A small multi-label audio tagger, trained from scratch: widths [256], 86.5 epochs.
Rows from block 3, named by matrix and row number. Rows with one number belong to one channel. Each number is 128 + 32 x the weight over the matrix's rms, rounded and kept within 0 to 255. All counts start at 0. Numbers have three digits each.
# filt: filter width-5 conv, dilation 8 (model.blocks.3.filt.weight, 256x256x5), inputs 126-143, a 5 kernel for each
# gate: gate width-5 conv, dilation 8 (model.blocks.3.gate.weight, 256x256x5), inputs 126-143, a 5 kernel for each
filt.15:142077055082131133152156136140119100066118127106103122143132148153092094101119084091085157107169117153196134147107079115150118086125152114130129126139165122149119113133134105090085099146146123130158101125099142146115090152139181094087107102160146113123112114141095101125
gate.15:186161145160113118134164099064162189106130096116154089110128208149074124118079154173125112153123158115080189123057137120133169119127120185145079132131149145102122109195171193155097128184102109113101093146115079142139149122084148142115126108125143175115065206136071135114
filt.16:153121110107151131139155204152127155122171152065043062112063132135130149124130142140131119105113132157204203203197216162120144131139130077064098126191083080089110198095109120110176123119129099107157115152144181102141103105176109100086115181147139115147132142148175158187
gate.16:098103092117125165139130137168158156115120130143141105127119123125124103115122103043072142114106131130120092146185145116120112043075124135134154179167163170181195181126150105158175130144076077156126139136169180138151093109145148128141144129134120045075112088117144128119
filt.17:091143158136148115106104123131088098167142148121127155120093066048145160174100083161143195062120065095140103070109143153109131200128150124155127113120148134144146143118131138109139058090116125183137141113119135093148123076083108116150161158135122117134156097112143127141
gate.17:177147141115142093143134101127098121153095151129113102113097153171153097084117128180116141131123155170175139104105066080129140162128174148094123171147154125130168141175177148109095090153150119088133134111104106132163143148162164179153176160124167169118115169106117104113
filt.18:186176177111113105075126112152152156168136115167141154152099139155168138145153187170101140187158144069126144149104120120134154160106112185137115135098117127142174143172127210173111189143179133096167152121162163129145159139096092112148138098138102209109140188173113125106
gate.18:125167131120148128127095113151142146151102152121137095141161148180163140168167159180124146104154145103086138151181159169164163177129132150162150167126146132145136134159195134117208127165177092171145170154161158145160144075131151141112119130138170085100162132129169157143
filt.19:100115098143086117159170112127074157113091083110164098072068098169101099106091071150095124080063192170157139171134154172078094113113100116148119130133149182132118102136143148102107069105154114099135094160151131158125173149084143182139111094106137147130143120168135144132
gate.19:174164125131138133170167158161097102090114089093048119158140140164151157125129188126163124125193133159148160114130112136151167109131065165130155166174121139149169174123163143134118061151114174108159166109094133105165075112118113125135147148113155108125103161134141118129
filt.20:106084074135139156181201147095083074029082073047071039092091148120067142133127151145114105129107111134127136132103136127102109116163151121113070119160176156097106130133173149167171180194148147153162187168125107195182173179151144123109129118119139159154130146139103157167
gate.20:108119108053079140129164214193085144227145095099130161091118151185169106105149157172158142155163147113134172165140091121107134190126089135162150075083143186184165127122082100115095096161142136114166160141170164119105111148125157143145153137109077111175171158192155085079
filt.21:168113087142106134133124123104177074068088110112073117117126162115096127123107116130164151167173085127124199151107118112128082124135116137085073080099111109103131145151096069127109150140067139142128153103127117135127067166118112110105167155138118111193149184150094104094
gate.21:151202136039124102060124197097077125139111114135130081127117113144162125140109074126126105174172144079075164193108032111109141167081108176200100070105116129144156141110162189161179132102142104157135160145114126120145168087142085110144151148080065136182138180229151032101
filt.22:111085080126142124113108137157084069106133184069095105107090111098099167188147124097141150140125120153183114114104141133100096122182224099118129123127139148166135150120148119118193146144112109155170136137150169144137161145191130135130141176138098091108163114113125153172
gate.22:106175147104082138099095094164100178144115102133153164119095121163133110092098174156103116143182174106129132149118111111112201128111082136163151120075098104122108103085120150094070060140194094055133105106078105024111149103105087095105100141107097095107136122151145107076
filt.23:179149129107121112111070066116158118122127158139117100094095157155144140151187151125076132140209127129137141151119158137199101143162198118150143125094084112114098101133108116098109131173130098122105129099095118126086102128173103101086075116185122102096128148159141151138
gate.23:128132187117123096150157116116148182147131131133138146129129155147147178152122110146135124144106180132112151169164158188134173133139119192189139148164134121095129142099114144095123134073141130098082108129087111078100121113070088084089127106078101146075085154157145142141
filt.24:113125104153158110139136135101097133073149134127102087155165100136085120114109141171154162103146191190161048079085093099143152108164154106092082132134113134076103095168199133128149125142182134166159144175142138181167139157157110171080136116130187129105133099096102135127
gate.24:118117093099100135071112097112125099106089079127116117122097136106150132152161108104081095207145132126167146136073089110126149168092111139151105100102117116130146156123138143115152176127163101140130134093121127132157208149211107074142159174116064128082144151190113107119
filt.25:133141106177141132133145124132102150125147169148129119152182126118125180141099131178212128144149154158103168112102143153123142098161126186119046114149144100143127147159148023154137091139162178121150139133121125111129118129137122102187171157085147098153142172123099148130
gate.25:128129121107125135158159132150094122138087091163168155100108134141148122109139135103151093152194156111170163131147133135116126134133095170165181143175151159159146153115123196082184075109106119074138143100125137090108124087115173172168137160096117167134136136149133121132
filt.26:164155141129130115096115114123203126117098113142101115109140162135097124098168133136107145121173134136141140122102140102189092102066108092095121111135119168146166161140197170126142133157129117145123145155174153131195139173120160192141169128163173128085106110089107107113
gate.26:161150124109170082118128157105132120124127124191167160113099149126107116145182186120106097050143126132126123073110139175175126085086117117084143142159101126128130128092100091109122167164123090095090139098123151050136079119105098140102112096128122093130114133091123123189
filt.27:120057104092076163148132109105150138101091066109123041085113069098120082087092084092040036096071146146128134121119148097120083115089048115127118144151158148119128168166095156106124086095106083111175122131128135203105168160169155116110110139160132182083058083093149159136
gate.27:091142098123083159159137116151121118107118103151105176128114126147103136123115136010100118131151065110116116151161139127117138049125090141149199147122189188173188144135189161188176126133050134147121185134163124098142106189108158155123184139119164088101116091123139133092
filt.28:105185215157162180141098104079146139153158153129103112106098087094115097155091165134075113118156111122134147125167150145122180181114113132125155122102080069104120141138155151093074127193124034135129161178144152108160134130192077054078136164141166110097089135149179140141
gate.28:100125144119090176169136155131136114097131151156128135143119099067066117119127147136145143116155140161160129127134119098123124098142115104095137112084150121137140160103113147168106087077063091121134162152111121122127097148162159125123171186160163119149126094089134125104
filt.29:159153174143120124131111158141137124133164143135130188158140159120121151134150144128137130160135099123164186171203166162116112096104098142108157122131079089112116125093118067087107197137079103128119152124137101109133046055111092095119140131115139078109152174138161133130
gate.29:138184137100121130147121139105107131104106074134115129119124142144125143111145174112152118110204152141153132104131085093107152093170112141140174155173155198167177183082158174126105107138138142112129188134110147104189120128111143206129149138129176150114074133115146123142
filt.30:102116156161146139124124132116121135155178158106119134140135094104115115125103100143153125135092118119149107126112108114090130181167156076120114115117116113100101122070065093124122102076108112141118122112124104170113170128173120113133121144147120149162127088141134123127
gate.30:207222088120160084113169150140094147126125158142136135116139093137156137137103135110137149134146104121126123134125148135115164095118119138122124124113119132135135149127136102093122111112109115130164143091143155156186076129146132182124135152131170152127146143141123139120
filt.31:086161190172148123102116104096150143118118104153134148117108162181193152119108151177134125105143120143132124121122151136152128170098085154115114134104158181141142151106137195129105124201187160145080120105110111096156132110119120138131127125098120236132119145151114148106
gate.31:149151121149107086115071102145152174129112130147163097114106146147166154143121126118080102124151124109123081094083117082155169128144137134143126149139154146153139156166188187196161071118171095083072098119123129148191178146167239220173176187124125089132128095121106129102
filt.32:058100080115118178161102111130158168130132135177187178129078120131109109119062128112162176126142088132149139123153145141116110129137165166149160135098126133105091087105115102103112074160120144176081067084094133092114080108151114130080084067124164089140163138143154155149
gate.32:090121096117117135124150139155170175165181211125134166134216112096092111127164147123091078124163188138093125128088150132164155098125130121136127140183091075127107149130136074146177155112116116131092102110106054121100130133152091072132107134100121130118161122132104155122
filt.33:157165131153115013075079097101066142103130093145145075110096101146116094100135129120119069103074129100111161153169153173084131082114102155113088118144098100093097104146114133107099167142163107088136078120097138145153175138133096147128117116046092135138105182133132150153
gate.33:100139127141155158155169149119102157122104140122121096137139133152170162180120115180122145135128196140115100157145139110114173145095140164187165162136155155174165164161157163141146082068119090100113119169133109098143103105135125151138167185120163142122121106144146111085
filt.34:118162172109160111110089151106077140130082126149199190107127116152167142123118131147159124154133145130160145108099080102114183164123160182177134082113110118066089091083193097139137080125162186121129073064142140055130106132135092149111123120098150127154152150108121068116
gate.34:139120098080076120185119148110144127110134146106110095095111138145114125145179139088134115160175107113130125140096105088143138105150117111150109102093168184174164220095182125104107178137061123140171153157166135167137167182182151146135145179109188111131133163136090120099
filt.35:113051111083113129184176144072135127140112090127144098127122127114123113139093091101088093149100159105093134110133122137132121148115125163152138161171113134118133130142122157147161098073090110091099130148103085114098164100104091116130108126140151182146093182125149129147
gate.35:158130152134101138115089147191170118105096144186166125162191151114132068062100017130104100145090116140140159157099070109109112167098101195237182127141169158158146143134199156172123100038151118103115103112130131111118171170163161133138138133105103089149144164161167109116
filt.36:103066082094121181175180196159146116124122104129152164145151095103114144147133116136122107134084071122127122118086110141122115111108099126145113095150146146157147162182164195149164185162192141114150115131145145181167200161133114130175158162125077147118090152132078093129
gate.36:142165153118116097082086092101144112092096095130113097107150155152117133152102108102085122098101111101073131138125128106126095113096079136146142130110159158147169146134091097098119134127111102163114129139120091122070085110096139115115124123113087124092137108120115105070
filt.37:137101135154141165188112110147119120030120108118125135180163116097037139163146143108130179114121137117119101050068101112129110039120115079067119116117095120125121114149174087149160132132092136160157155159109078133151107123100111145120159151146205101116147111039090118104
gate.37:145128124124136100123139151174077081130109099098117135115149144145191134099153132098169178142142107079108114091177085078147109135137096137131150109113166183162177138107141214151150120155153137120144142137145135117135162156105162172137174123146144138170186113092154064071
filt.38:170157161142102101103120071045096070121109036141105155170116173151109077061129124141122067140126124152133160130183148111119128137116078141100126109097121115061060055121139089071125098175118106094106109143097119132161105125175144143103109083083145142114127145112154147119
gate.38:142150106110149157139113122139120132079066091113109080079104124147116104097085084040063084155167156131133144141128125134096134062066107179193161148168174177167169147154181156117156086130080099120180144159178202151189143159162154143115132104107148096100139149162159139156
filt.39:113097144175145084145104113126107189112131121127156131128138099138150147136065151142149120160141122135168136102106128134108190121153116175113107099109117116144090103149174122133166127172163139136129095148175154142149104129125072108122118126068153095111133169125144142147
gate.39:187169153099118083118123137125149198142126131127141123115085149180127100095155124146094117137128152097119156146129137114142170092091115140149150154145137141154161155119200206150136105140181071081118128140137123111135139093110160162143142117118175162122136160155124122103
filt.40:120125177161139150132117105112133126130127113146123115096050169129131153165165149171163185171157174135107173161117145183138125179183203183175197132098098081061050046099109106100127152126112136176093122105106133038052058061084096068066070068119123126143142178151191171195
gate.40:137081090102103139110143098147161118140116119124123113105108150136101092099123081116095092141120173177160147126140121112135066101103087161158153146146192214214195201123102107122143105114123088100141128141157176095122160180188161157142143164139098098066092144123145146131
filt.41:166138137127148158152071113055165121111142139117096110090115160126126104127160140083130122166207188172103142142144146143166130119136125105125144125158101086082092093146164135178155137118075153120108109089133125101127132157138129102060086080184141080138104155139175154188
gate.41:111123088109065156140167178143146107124128079100093149133143129100090105087114121090103099115172138119121145126107103081148121122154063107130154158151126136175160193086098105169100092081070110123138158167140145125118135146119121111137149153153155116142052143121135110112
filt.42:118114114104148128121180209196114147167196190146146132141163153140135184228106068110156159132096106070076116153120151166090113133172169168198176156144211167162215211138123107129168145060112141137103112134149104122091125095059168115128171186113083126148218118146136131114
gate.42:144083080125129156186132136144149143144153154153140125120178138128127096118113111066065118128135086098113095050111153158107096126074088147106149181184167152166184159188160111140115107131056037116132118091162137129122115129098176148153168139138188110075108113045085138121
filt.43:128110121142145116108138084092165105153116077099068121098110136118138117111127121125128135152133088142141112143117133128136102144076076101127112137130112111113122114146118149072085136087111151167095141135125134163124164115083156118145109091166092154080113126149130164142
gate.43:105083103106134132154081098126104133078135135088091100124142116098092130140087110121105131106158156090082144104082121125129143108165142126110112107097082097093097070120079050103141082133137104137127115115114118101123132136135072075072109086163175100129211145112132129108
filt.44:090120079062075149120176182130117142161126136151170170127117089143157100124072136121147158112065086129100168139151064047077169125092139160134120064078130156151165163096115111099128065072085131147106106084116116036077077108196087144144154150111124134172156124113113052072
gate.44:173170178192204126104132144109055133192125103102142161122137127171193156147135124144157139164103124213204145165194157167112162180106112202185154169191158167168166182117113110114100131119114161121150121142147145117132145131147121159178162182089074118129093168181162172170
filt.45:190196167161162089059056062053150149175125156156146136153146154156150108161071084092082106077085069074039157120111096132141140140072157147113090116153096084101150105173137118105093127103120122110112095102117067154161164126079138145167168135078088086096081159137124104169
gate.45:170193191128128078104066136116169198185141120158166188176166133160177116082102135139145105159149117107116120118131103103173174139089073190179163142150173176159142152148184215155147071129142137070101115078120120149138133074110181206191139132015100103114092170151136084104
filt.46:157146139127127128097112124142124112132139097101128154131145146147136120105122112108119154117126101099120120115128124115162140135133121097110116102085107111101093054125143165093090128110130136211166132157127132159168132122087123125112092052138131135140163123143130120099
gate.46:148147153163113182145150101141127082113079066067097121074090119094115106101148142133100126202164161102070156151139156188108086154106089096132130110099110109096102122125129183146183151154162120162213197180172192149126166126105118102073071078173100135113103131153147149146
filt.47:099090109116131116092075138150120091084137158181171128132139166118105115136162100102155151160147115121173110121119143124117079139172170133160149127110103094075055059160086084096126175137048082161019036085072098110106093079113133103077077074161117078145168105132141147141
gate.47:146136098112131094102135134117157115107180180173116111144145123093092156136119144089144103108113052080169116079095151183170121113188101159096100118130138130125124131191170158207205134167113137106089136151091104133152149145117125119125138137126152142161115157108112140173
filt.48:133107113162166162144158134104152157158129151137186173175187084068118135140088048077104078131142081143110113098144126121156078128124130129123118134147105097113113130146167199177132094103127160129144116134127130172125153140137093070086122137164169142172114146119166135142
gate.48:171170132078118121151187183169168151182124133145177145095103166150123099119164149168181159126124145157106136128119097155158111122117142165149114093137195167130123136116154110093099108118111134107150131110110141196148123127155222194161121144101138169175136166136104059125
filt.49:136128135166152151119193126137113140159159153201176162182153129126129090148113147210124121140138211152172117123098139147082161164137153176114085201145137085088078085166113140138140159123204111151128100129118110103101097096141119103119073125146111203123128140143107156150
gate.49:143161118118141179188179158111173161130132141158153112139181125105104103153144147151106085164170156173143163164118124155092140113098112174190124205234130134154158189121175099138129117086143074076155170142153121076117092082083118133119141168120120131107081154141104131154
filt.50:147166182136178097088100116141111104132153166119139130147120077088139145150090105148163177087128149122201130108161132140084106157178169152172161148123149150122091092107139131089129082121139105132159136106077144122161148049121136127121108119075092098078121140134164133143
gate.50:147118087072108157198163202183123154113081130081094087085125135126104085082122164134130087094086097137128170162152100123159149085092121100107123114138084102140117136124122049122159176172114144107171171180161165163099068111142072090106089099182193123145127167138102084104
filt.51:170157139212178157184177126120113118135126142128080138101115111082083111113154150102161156126139108130147135088082171145154138134142136168117133139162150122144129161157130078161157176096115139129158173158216158170180153143149116141168156176148198114110117153073086179144
gate.51:168144196110119150156130177150114163178122155162156116099126145196167105120108152132069124117091083090076118127179118101139174133109123168130138165143146153170163179170194250194162115159143058114118098170170121131109148142135146172180152150129132151135142135134150127095
filt.52:139151126117144098135121161123151150068140166114119100121142146158092083103060143118122131155193162168234167116072099100133171071131130161112089105129154156104119135131190142124131062166097057125158126115133115143213150138142131156127142143070171140141121185135063096150
gate.52:102079120104082142156159153159143135098145145131164176186149146168063110149114152167116146103084088064098128145073125123146111091137132107105092131127150158112133147144115160109110143195159069149113121150112109143116140110103129120106136138148131167114137114116051089103
filt.53:137170137159131132108092128129168179091128096165164128133149138207134137087073160170159115087137128134170174176139133098159157106152106205168155135142129161147117092129153082149129089165112154138121095144138126103140116137116106153128123074109128084160147159161124127126
gate.53:127168181152178145164142123113091137135097114153141100117120074164130122126070129158107129111168182156176126173111151147102163144103126164178155194181127139144162138111144128086119069149143077089162182168171147074109161130119083089121127122103126121070092137187153182162
filt.54:096093030121100128079155138134175138113141176133131102118125130095081146132148099088109106073036064119086123115121144161165123094127148115162127141161140138146148123159153086150090167133074131099085089114142089154140073130070113073110138116152113069136129129126118140150
gate.54:095118102114124172148077122153179148145174154109121115100088173149175157183169089100122115185163067120161101112103099095127072150162145148172152130102192196136157160138147172131153156123132120120110129074142134120113111164158157149105146155129107104125164115146138118125
filt.55:109098102112105135133109160159089101133175146136149168115116115094139149139106080117146124121105043104113082114109111100108082181173106101126122082082145142162162136107158137149154127097087099114114122102150132117101112126139145119145158161161131120168176082115108087091
gate.55:135074088108132127140114133123152106151166163128083082161157157087137168154166106100150094125194197146116131088130136171148089133147130141100151176171147127139147139160159105111155159105115193152118134108084119148159123061114156124085093086139168116145136126076166165174
filt.56:140195115113121151138147125108135120081124069097087144136141159129120121104152162119117079161216177160122118088103080101170139092106062098071121126150110122123152172117092082102096158172152168112136184121124135133202129160100128142115127130128146097091067135129125112136
gate.56:118164096134118210156166097129189141151126157170111080118078077071086106156164132093107143124152128124073077096166134145136125081094132137143137138123135159146146154158173178143130109068079112118158184130127116113161120137136130177129154155179150142107128075109139134119
filt.57:150137144121121127147139103143145186090132170162130108134151136160111097141137144125080122113147222114101120127134130101147149081109149117105123139112109129122113141162150138093107110180164101118138130158142124109146129121146156155121107153172179183115153093106096126074
gate.57:131140123114130113122126127124135160150141145143133143126135115131153151168099136126126147119128072068113157129119114157097117116113099139121094068105140147153144146147139169130110138128147131132189154130112105181166175173100112144190205174091118155180141157136108088131
filt.58:089114149134121180167213202170171158164095085153137144114109137134141097065126141201193132134124125155149126152111113127102146195138100142125101113127155116104085104175161211173141119118123110046104154172195200076093139109131114082117071087148156206203152099133111104096
gate.58:165120143211204108119128133159140166141102115134183158083091146165158130123153138106102149157120096154159090097126144124117111096130123133138172142121161191225149149196157128171155159157128071091140101128207198176115125208179163171186174176145103084154167120122139137119
filt.59:150110133137143112106132187220142119123221160170161128130121163144137170137143113152151202148104064133145108113114138087111124159172158131152130136130147147120136140123095171171150149128157168182084059130135152162101129148101160144126143117160110142173178111133111152133
gate.59:099107107116085147102108120160096124102116087108117103084051139158158169136143163136092135121115109125160066050134169105114137111119094061043092136097138133142145145172158128182130197201153144162142109134173153191191159175173128147144139130169124106141162077065115165109
filt.60:148140110128152141140140139105176182117099101148147136109164168181126127126138150098148111096119126162132182138136083132129143067135091175137146122162180185153156174093137073145143062154131138141167130140157151078165097168150176204128158153101152101130118156114134111128
gate.60:140098152119165135162128071097169192108133120135155103117098129172120125136134095141076147095091186162127108152084117129151117083090132092128117137131123136134143127160173207090117104118186140124118059111056110147105158131105147140153124128136132154099120115133090148152
filt.61:110113110150197112125151152138066087124130176121136146145179100103137146167122108112116125110084084144152096156186179172069075095110168106139151160181138142169168172108145156119142148138148131129138135125162135126121114132171120118125157221101082102095092088125152158171
gate.61:145124137207153113153149079135158155129172138140144136161154232233146165126130154136176152098073144164206145144148130088144149117191123116097156190147169150141163163131159189171137133194110139132107086142144159132093095142163210168144174183121179154090097143123150185131
filt.62:116134160140107151158186155142144124150171129106106129135103155148127139138141161136115115198152147131091126140128122118104157100107083090095131125116112118145158153129130198156133131093102136130093131167142131116134162151122154174159161137120113161116139105112126126106
gate.62:118102125130132107137111104116126109079108115142113105138139140138122099131099175171123131133184167142122098069081090094170158141127152153097104131137156134130145135146112142120122116171150118143082088134130106133120101122116154139123135132106152148082105127072097124119
filt.63:116112104111131128100114142158129112120121137102104135115106138112140115116118115161181156114149141125143120096055083146134142131130122093092094081092122120141125097139123116113132114122154135113129116101131149118149120109093130119133130100141146108133143120110113102136
gate.63:164137154147083124108112137133150129214176132122100111094129144137159153129128078175149093117079148183122194236208216155150151226139090150144127120117103099092100133124107076154143121022133151156130126091131106147135120141143117126111126139121098111168122191189181168130
filt.64:146177106093092133118133112168161192105137130196174112112094130164091119123151138125086143139080110096111143189136113089104158103101129125162113073038169149110134126127152142116132166146115077178140138139129159125101078130181180143080148150144168133114165098163114094054
gate.64:137159124131149149157174172143184133076116128157149106092071149125089131122093111160168130088158166168138122113095090111150111110127162153139103107139157150121150155159192129130082082125101147098139133164196178129123062137133178163094162136113155150162114125084050053119
filt.65:068116147121091184144098164145090115179203139105101120155133082132156215161114142120171132079095116118133117159159144095124121157176115103130162137132077075135169175134153134140170123106101143130123143116112104114085133104119059071138188179196152094145168086122138115072
gate.65:114083080135127156188165159157183164102167160165128104126178173134094143090168204165176095172158165127146107077121144128141121102218108151115124126168147154104074105160127108118175145188149099106090097116097079116116088127119156150093112118098127135181169121078102128129
filt.66:163164143120152111137129111119141147116112087153147127105088166162143159146112144127158119136116109059125170124089094131095137079100101174134081095145170181163181198121140117110180098089119124078135134119126173108134112112155171208175180174074151141137125175125077076099
gate.66:091101075047104110153145178147109130146110141147195156149169119144173106125069118158109085099100071114138079056096084112084144141104130129094101143160144130149149130142146120155145063142150105125080067067109080097092079097098138151158123133110168148162149093067054067112
filt.67:242156126160180074159127149147167134110151199106117098111137190152095166157109144091143141123116135141184199149131155130157128072178184176117140140150105146148141110156129118157151089142056095092182160186163161165163167153142122161143164154105156097155141192126130153163
gate.67:127149091087082103133169178161108090064105061149127138098150138105104130121102116113091068101140099121118155095069120163108145104124071205168147143166166179159182155153187152150174121136126112107130177143145151113176128166123115145135143114078137124121105164117068125141
filt.68:115110126142152214172194200204135150170134155128086137175179116109108136125163151138143177150080130147173129117135105102109135130113121124132146116137128151194165146161117143128185154082083115156186224206168162117123145127116115142165170141150128108164196111114123074087
gate.68:139134131130097160144121121146180122105130134111085109129103160086079102090158118092101103159168133110138136154137145137180113104098093107150175139119154155147140151148173150145127094069052117096109154130160133161156135148139192145134114136143142104096099134142137143129
filt.69:202147101169199127125123093086177128101119171182185175155127184132103117170148108114134160181152101110160132126104135111128090067136171187153135158128189140132136130202187118133115152149069085140111108118146130112137075117155194162150159188128148120097112148107085135131
gate.69:081082123114103134163212141131096109112146144043069057123091122102101132147125069068085182149088156105144114117140114115096086098124120104109126166130205222172194187075133182153086147114113152205148178223147117165183209164115160169144142131117132163112080109108162148152
filt.70:171185049097146130087156167118136109105097108141141135112119153111073100135122052065121170161163092136122171158129130118144103062095142162221159130138156163128159149096201102098105116104101138160142134110158132125173094109125175146076133151100101058121138153176133106136
gate.70:147147106137135090097093105115133095121155144166148108152136179111131133112149100191148135098147085120124142117131164166134116155148113120137058132142117111070066087189155100092105154138196125117073099108126124107145095049086133116045063093166124123118117128141125164156
filt.71:145123132109164173176127102138127116100108116122109117054094114078078129138170109043095126142128109082130102129207143161169097071155160106134161106107102119102100089095098077079116138078056083107146158185145159099082095101138096096068088107153115058069169103115176160142
gate.71:125159118127132150143118121081134113126134171113096091110115110115154137136103148089102126145153080108165110101136135171095113073087142141118091137171158138131158131135136101112131064102058087097168175130121107166178127138128147149147157103128133075119086111087100104164
filt.72:146175169172176106075118155144105137123139144120113098113147107125111106116099152160159100118141166170158125148137160143126190166143139142166153144160114098097086107150153125131174134116156127125165154172212175138130105143189099087068074120100054100091117153188162154145
gate.72:131117076126169197189181125091131136092111168141141118143153122148127142161058126084086084068087100086124130118109151168117118070084145104082087144175155147141148146155145113106101100143135110067215154153147112204198177141113133158134132120178189187113084109094086142194
filt.73:080129113079156148136169164164086126166116098137156199189142104099117106122175147114124153141102102080130073078088137178085129098094132095136124144133157180169137107095104203116153133095148117119090136101124172088152163077106168200181106113104100161121167052092082111141
gate.73:157149120101147169144139103148131128133080140169149138118159130140137094113055039087124169158146135166182181172141060059112123131092119214179130077106153132123118147238191185073138090077152119158166134139085119130141146120174116108088111150104110162124135194172129075064
filt.74:143097124138152125125078094115095073121160156173165203148105128126140149161081097104097161136121082097077097077097125140066067070135171144113153136088158166181174122155165173102118129159154114146107116096110113132172121144127150161139147131145140087088173097080107144123
gate.74:144124057131122117151171122134107107114143147129109094164161146123099132127142148126098115125109165146135111134150110112119129119111144128094118182184158102104207195134159112090092131139124115137159191138102130132141129129133150097060172162103158156122130125105120126117
filt.75:097161143163125175167177170158137130106111124126106111101134081088063095122118102098128139071128144193137166226238196143114081077106114102126145120119098112097103144101094083090168095089064138130144196206188128060083057123138096102086105145116084092117107094135135141101
gate.75:093110073124131119090114113109154105142128163180149145154163167160138149158162113100122151146105120143130121114115137123149101124113158182196174197175194198164165188155135108111110161138121111131058069051069058133131140095127156138138139165087079070090107159161161184167
filt.76:090135104107115160142190098106128147103126102096105095105163116089047101163146115114107132101118148136141175186177152133138127102107107094134141172165118141145197177062132084097120124106082113191125121166135099070129103114088076112110135129112112105072082115136113136130
gate.76:107121161135166138134131091046159138156101081128141133101128122132178166149096116133122076114126125158153114108133149154134115166094077131107132143171133143139151162154149199206193081137142148124135120124132167147140178182194125132137139146135144150121100125103133156168
filt.77:092076065096104075114144151102146166183147138159175136151181172181155121118136105121132122109108133127110107097089083130132144167110152104076052083113152128105112097106131144113111134089151172095069081065100081116125154094100157152122099098097147221194141107080072074105
gate.77:126162127126075140091081091110106127158113106104101122107100159171215178170106150169115139095133113099100129140109122072111153184135136111160129127088116130179166161118158101141117098144158133158123139110117066106139130134117121103144138140156089052098129117163144122073
filt.78:083104139128168132122108170123115094156148082128139142117128091087164140120128076125140158127058097192192103081125149141156089162146142104094114132166110212149109092108117145104157159111130145160106131139173154149161177110118084208169089073121092114128160103095136169158
gate.78:133147109115140099154200198112126172111119112194184185169142107099105075109108156169090106094096074102169122125112110118111162096097114170144111130134173160177132135142146146171155155156135142129159177153154131128148061118124117131156123139101143143175110140138068085112
filt.79:199159178171154105147104071074104131117145136094099085094116134104113130154171164110084096128168170130125125143167166162178133115139145117119136134119075083066064069124089102096119125142099096120147198172146127130117092130141119101078079097169162138124118149144197204175
gate.79:096118141104071080098070114131156155063124123157142101094091166182129145166095110046070121072082097083071105133140131114131144048114110121116118099098158160153147206086125095109149098125054069107078088137134112142128132150172158150146142187125174140157128105104105098077
filt.80:135106119111161121116092129134123066105151197174110101119123052061088117158104098117170178123115103098151108097133114144119086133179190141104119105122113105106113125144105112084151083120107137150114151130124127154132123114111124105111114136130121115150201116101128116171
gate.80:133089114161148111149112072130124130113138162129128146118079107101105117126100173147132130122151098123153150071083117094118119112135169152097098109062103116127134123152142101083129138192146103109147107116134124120140150124198098118134134144083115072064171162084092154111
filt.81:150136133119102158164137127133144169129111099128088098097127115124125081064148181145087113111176182162099105115120099137154175154133129123097125148169130129126140125140154131197149088144152149112125148127125117114155136180118135149122103089150167166170124105107124122135
gate.81:140139139156152125097139179160059070131136110085100111096082151130139154166142113143193228145151102147196134117128140141124138192170182146167153117103143153149129123101171160168111195177121152149121133155156145107184156139075115124121129119136112115157155139168166134137
filt.82:135146153151162108137163167134073117179139161152116123132138080095164095125096100172146130094137158156175151164130119122122168188104131146116109103116076068113096112086104130128164070072209129111101131123122086042113147125146059084124118138089124160154151139165151129156
gate.82:088068066088083161160219173142161132091117123205155113125134108105082096116107108121115129092093113135140092081113110116112088078115106133108087099108126120071092103124086125133117130105128100123080104149147123101061044047060111105069082099131142195182152091108102108099
filt.83:144143122092085137082054086116112052094099128123116096088137132097128092081154061082102084181165115124110114130152131126098052115093118132152149128143118126123131129132112101093166148097104095106145136096116104115114126112188116092105114100147110062088115122147180138117
gate.83:104121111063064156121162114119138131140093098119116097142156104120141161144093077144113110143132133132158153161117053059108135151100080133149108150166116134145181205143143181161159141107143169148124124156084085125140160153131080110148164179165133164123122126147105095116
filt.84:087099100133119164151120111141120161107131126189177139147141093134111138137099080100142150085133131151155155166167120152094125106169146169210182151126152158133146112099106146164110098093117166117115120119112132065097145172083109113132160115072048064114119125148167136135
gate.84:158112104091131137143127145148148106108120122167143173090168174128126139148110112108080137155147134108114137113103148149112082068088107185190149115155192205172176195165157095112140131098130093150127109078124133126119109150106161172164161178105130106082114147119100145143
filt.85:109124097098099073152100120147078176159134090130137101087091118142139097068064101131092121121109126145115117132110090055059132140105126166151114117105205176141130083109172121146160066073112103120124132098137124159171137176140176174138129084063134135168176149175135124107
gate.85:080124142161148148154139138120105108127173175141122151118122120113150199192116104102157147130113109152114080107150167138073119134179157116110139127133168132121120167089109122131156119091100157133118164148116111130169122143170163141144166202127138155150112087118144163149
filt.86:103149153126084166168158146140139131146161149107123159195155103116147133128116154182120097148114091073147153114120154151097130171138122132119113139151119125127137129164114156139149144164193120127174151114083072081102138087111070113181149129147111173188166130116101114111
gate.86:157134117124134083089095116103091155111109116112102119089089122144138161170097138100104139118113083119113155119085147159117170121126152195164147171154152181198158171159187113105124132134084100116135111090114109136202139137157117165196153166083090104091102188163100159170